python train.py --encoder_arch="resnet_bottleneck" --model="contrastive image-text model" --dataset="simulated fluorescence microscopy of cells" --train_examples=97500 --image_size=48 --crop_scale_min=1 --horizontal_flip=true --translate=0.06 --tokenizer="char" --vocab_size=28 --loss="softmax" --embed_dim=128 --encoder_norm="groupnorm" --encoder_activation="mish" --encoder_weight_standardization=false --encoder_channel_attention="se" --encoder_depths=[2, 2, 6, 2] --encoder_kernel_size=3 --encoder_stem="single" --encoder_avg_pool_shortcut=true --encoder_widths=[128, 224, 384, 672] --text_encoder_causal=false --text_encoder_width=128 --text_encoder_layers=12 --text_encoder_norm="layernorm" --text_encoder_norm_position="res_post" --text_encoder_activation="gelu" --text_encoder_mlp_ratio=2 --text_encoder_head_dim=48 --text_encoder_fused_qkv=true --text_encoder_bias="all" --text_encoder_qk_norm=false --text_encoder_parallel_block=false --text_encoder_inner_norm=false --text_encoder_positions="learned" --init="torch_default" --residual_init="zero_last" --optimizer="soap" --beta2=0.999 --learning_rate=0.0016 --beta1=0.9 --shampoo_beta=0.999 --eps=1e-08 --precondition_frequency=25 --max_precond_dim=512 --one_sided=true --adamw_lr_other_params=0.0022 --max_grad_norm=1.0 --max_steps=9400 --batch_size=512 --epochs=49.4 --lr_schedule="wsd" --decay_fraction=0.4 --final_lr_fraction=0 --warmup_steps=1880 --weight_decay=0.2 --adamw_weight_decay_other_params=0.05
Rows from block 5 of the image encoder of a small contrastive image-text model, named by matrix and row number. Rows with one number belong to one channel. Each number is 128 + 24 x the weight over its row's rms, rounded and kept within 0 to 255. All counts start at 0. Numbers have three digits each. After the name is the row's rms in percent of the matrix's.
After each channel's rows are labels from the 100 images, of 14848, where the channel reaches its highest value: "top examples" is what is common among them. Only what is clearly more common there than usual is listed. The data: simulated fluorescence microscopy of cells.
# convs1: 3x3 conv (encoder.blocks.5.convs.1.weight, 96x96x3x3, each kernel summed), inputs 0-95
# convs2: expand pointwise conv (encoder.blocks.5.convs.2.weight, 384x96x1x1, transposed), outputs 0-95

convs1.76 091:101177110086123166112129121126143127183111134129134153109135137135133128104166103138094128108084103107113107135166152087115154142076152123127142128136153111108132111113090121156082130132135146155163137149118139177155104115116105140158132148129153098135146117126115117194105174141157129088
convs2.76 097:133167120130124126152130095138150136135153136165146101186204149070139152143120151147155099151145094140136118149153125145150129122146098133097110135124126134141134170129134130124133143131123133085126137130162132092134128132132129115112131133114137144141111123174132129133117129132133138145
top examples: cells: three to five; fragmented nuclei

convs1.49 079:105141123061117144110142109133103148068119108134151098158081123133139106186117160108148101120098128081126099149123159113097114106143126122131112113122180121151124112112154115142119118106112121116148102075133129095111112113120099141157091145143133109125135137100107108146118141129066161090
convs2.49 104:171131110166125144085159153129154155155137154120153142135095154120146135169080158157128125124161136157163174157167135156156112146101157120155141156151152163136157108165154158175145169151153159151157144159131156113131159144157139133174156158117156155137121158117158160110163143159156147147
top examples: crowded; cells: ten or more

convs1.69 112:138140155112123129134104122122134119167117088149158180136108160131141145092115100107120118135108119094123144154187174145143157153148176130149148127147150126123142125133104134161161156116142167170129104148126117107154119131140143159174145171165159152149166144118122151121168137119119187126
convs2.69 106:124151143114109120117113175158117133140103114114153152154087115127114109119189104115116140133119153113114120115118103120118172106130135124142151121122117134161118141113108118065104043132106121080122112117072117135123141139119106092114119120176114083081101116081118127136116127121114112120
top examples: crowded; cells: ten or more

convs1.29 091:096193141127122108121114133109126155129132152105127142105116148166067105132141155089135103137132114114137120105130162096106150118074144120078083118110114095119124103142092126174103131103095163159167156115140139122110083093104093112122128134124145123150155098129125125104146136156111164119
convs2.29 090:124145112096073108184114181171118129111125102082143056163131121183118102114141121120119150145120132120129135125127113116117143110135120102124122132125130128123130103134130128089135055129138162105128143124064128138127141145130132159127130131098125148121129138074128129151155123129128133135
top examples: cells: six to nine

convs1.20 098:137108168114129144124143083105132145124097082127128128127096111121130120120136104115105141150115117116123158118195127113112098137128109090128099119125144087161100084117098115106170131105118103141112098133108105096128083109096088120145105108127129182117142195107117094084113125106118150110
convs2.20 098:141124130094165129140142091092137132131149155139117177116139144216142138131086148143126155128144092152128138137144121133142092164132120089142134125139129127120133107142129134166132139132135139135136135135142129148142120127132129153103134129157130114131138134183133133130131144138138120123
top examples: few cells; cells: one or two; ring around the nucleus

convs1.46 088:124095091122149124089134116123135107101137162161168119113157129126115147088120105117082116073118092117092088171121147152155127163147156168140180135145104153135125116125136107109115137148135118116144158151139144159161169150173136119141138145129155107152130098164145141174139129148149117161
convs2.46 096:115159071094142110167127119146122130138109122175151108116139125063121103131175122124136122148128089117121126125130121122120139130129099132117095115144131145122134119124124139094113102144132139086132119142123133090119144105135124139112136137143136111128105129146140146111144146139127110127
top examples: few cells; cells: one or two; smooth cytoplasm

convs1.16 099:117150126150121179138127143121150122134104096131138125076138138128125098061093083118090173137128100127131134104164119119137116105125126109131121116144152095093101122122114066105134119123112095127103115105062118106110116109127117136111104109099095132115123128104108062101127120097161102126
convs2.16 088:145099125116075148117143090088136125140125137132142123164081133131133151152166146139134140147139117152142132135144113140138125123132125158162145122131140132138134112135136134187128140138133122185144130135112133139142122126134128150132134134157136092118162129144132131116119143136131145134
top examples: crowded; cells: ten or more

convs1.31 106:133122138118141121111144147128119112123156154150146178120146185133166168113132110105144144118119117114124134130174159146143173156135170146126129132157135141126156146118147163185145171130142168164152133159140167115163123134148155154127166162159160132142155146130147163096167158147139154144
convs2.31 075:159158147120130126156137118175141132164071172120163103140169141171151119150122140140162123151143146138145086144153117134136151137122084153122103133138145146092153114141150150133153159139158149114139153148111149111121143129154157111075153147129144149136146132099151144089137143150153170150
top examples: cyan stain

convs1.59 127:119142130090100134105115074102088116128124087112137155125083135140131105137128116121127167144100134087134145099166116114114141110126141124125097113126158109115132118139104105142124148102122141166133089117095134052118095097071106129122107119136106115128160136109110120079149147075094154103
convs2.59 113:119141150132148112168119130104127109131084121102126135069188119080124140116125116123174137141114153125115104125117123114126138110074125107122136124127128137125126140135127131107126130134131122115118124128103129131123131089126127153108129132187134042108123120104133131133128128132126119120
top examples: few cells; cells: one or two; fragmented nuclei

convs1.50 100:140137127089099155117138079105095125090100100139137101108106110109165106134101101076103163131090114100076116103147120085102126097110121116116087115111125108108109122124125140118138128085137141138127079131117117110123099096117111115099105094103102096100123155087099093126116124113101124090
convs2.50 096:129142165161139130081128107135137141141164117119145116143109137152139079143096127132156134118139161121126114134132135139139125155133210121154134132129128134142133131119143131104125127137145146092131135134084132175121140101135129068131133132105137106126141128039130137110115144129133133132
top examples: long thin cells

convs1.55 083:109157088066105130111187128124119109115104129110134115105111112110137101135122121133116120089087113119079088120102162089083116135098120151093112103110106122135111113098124104149110097102125168116159110094117122123125115130110107089133093131109120107104129105108094125110107103149074138090
convs2.55 071:138106087148171115146121171137121134137158134087148141137185110128117110124065135121133122151116117126127080126120124120115132144145093102139129102118105109106120123116122115153121146118121142108117130114150123163124103133122116157110120114097104159151115124128116117132122122114122134123
top examples: crowded; cells: ten or more

convs1.77 082:136140110119115140131126119103107062141105141153172147090124134160186131084148117134118137132109115105069096132168119133144140112148116131157151136106141140096121093137104101128090164088141143159161136166112153133163107128113124135171113125126145124119157195102121114169128136145148126133
convs2.77 088:157143170100136166121156143134155162165126134107136096111115148075150094180153159156156121120150098161150127152157147166155136107125163123104100148145150154101141157161139148131141134151148137136146119148119153089098159100142133093086143141120159144135091141115149154088157130152138127133
top examples: cells: three to five

convs1.22 081:113155116063133127100136115121182133111108110109101128161073131103124126147153121124117144120073137120148118153118133100078118156132128103124154123154150114147116102141136125137109114137148160140148123115136083110100140123098108137145150156143157111108115108080098110158138131122067184085
convs2.22 080:130106090153180107123112076156114133096165105125123136174157118101113118102105127111125118089118130147115158118115138123108118112119092106124127135133134127111131142123131129161138176121131142152128139130096135105118141135131131157147127131100123160163122141117130128141150132129127138125
top examples: long thin cells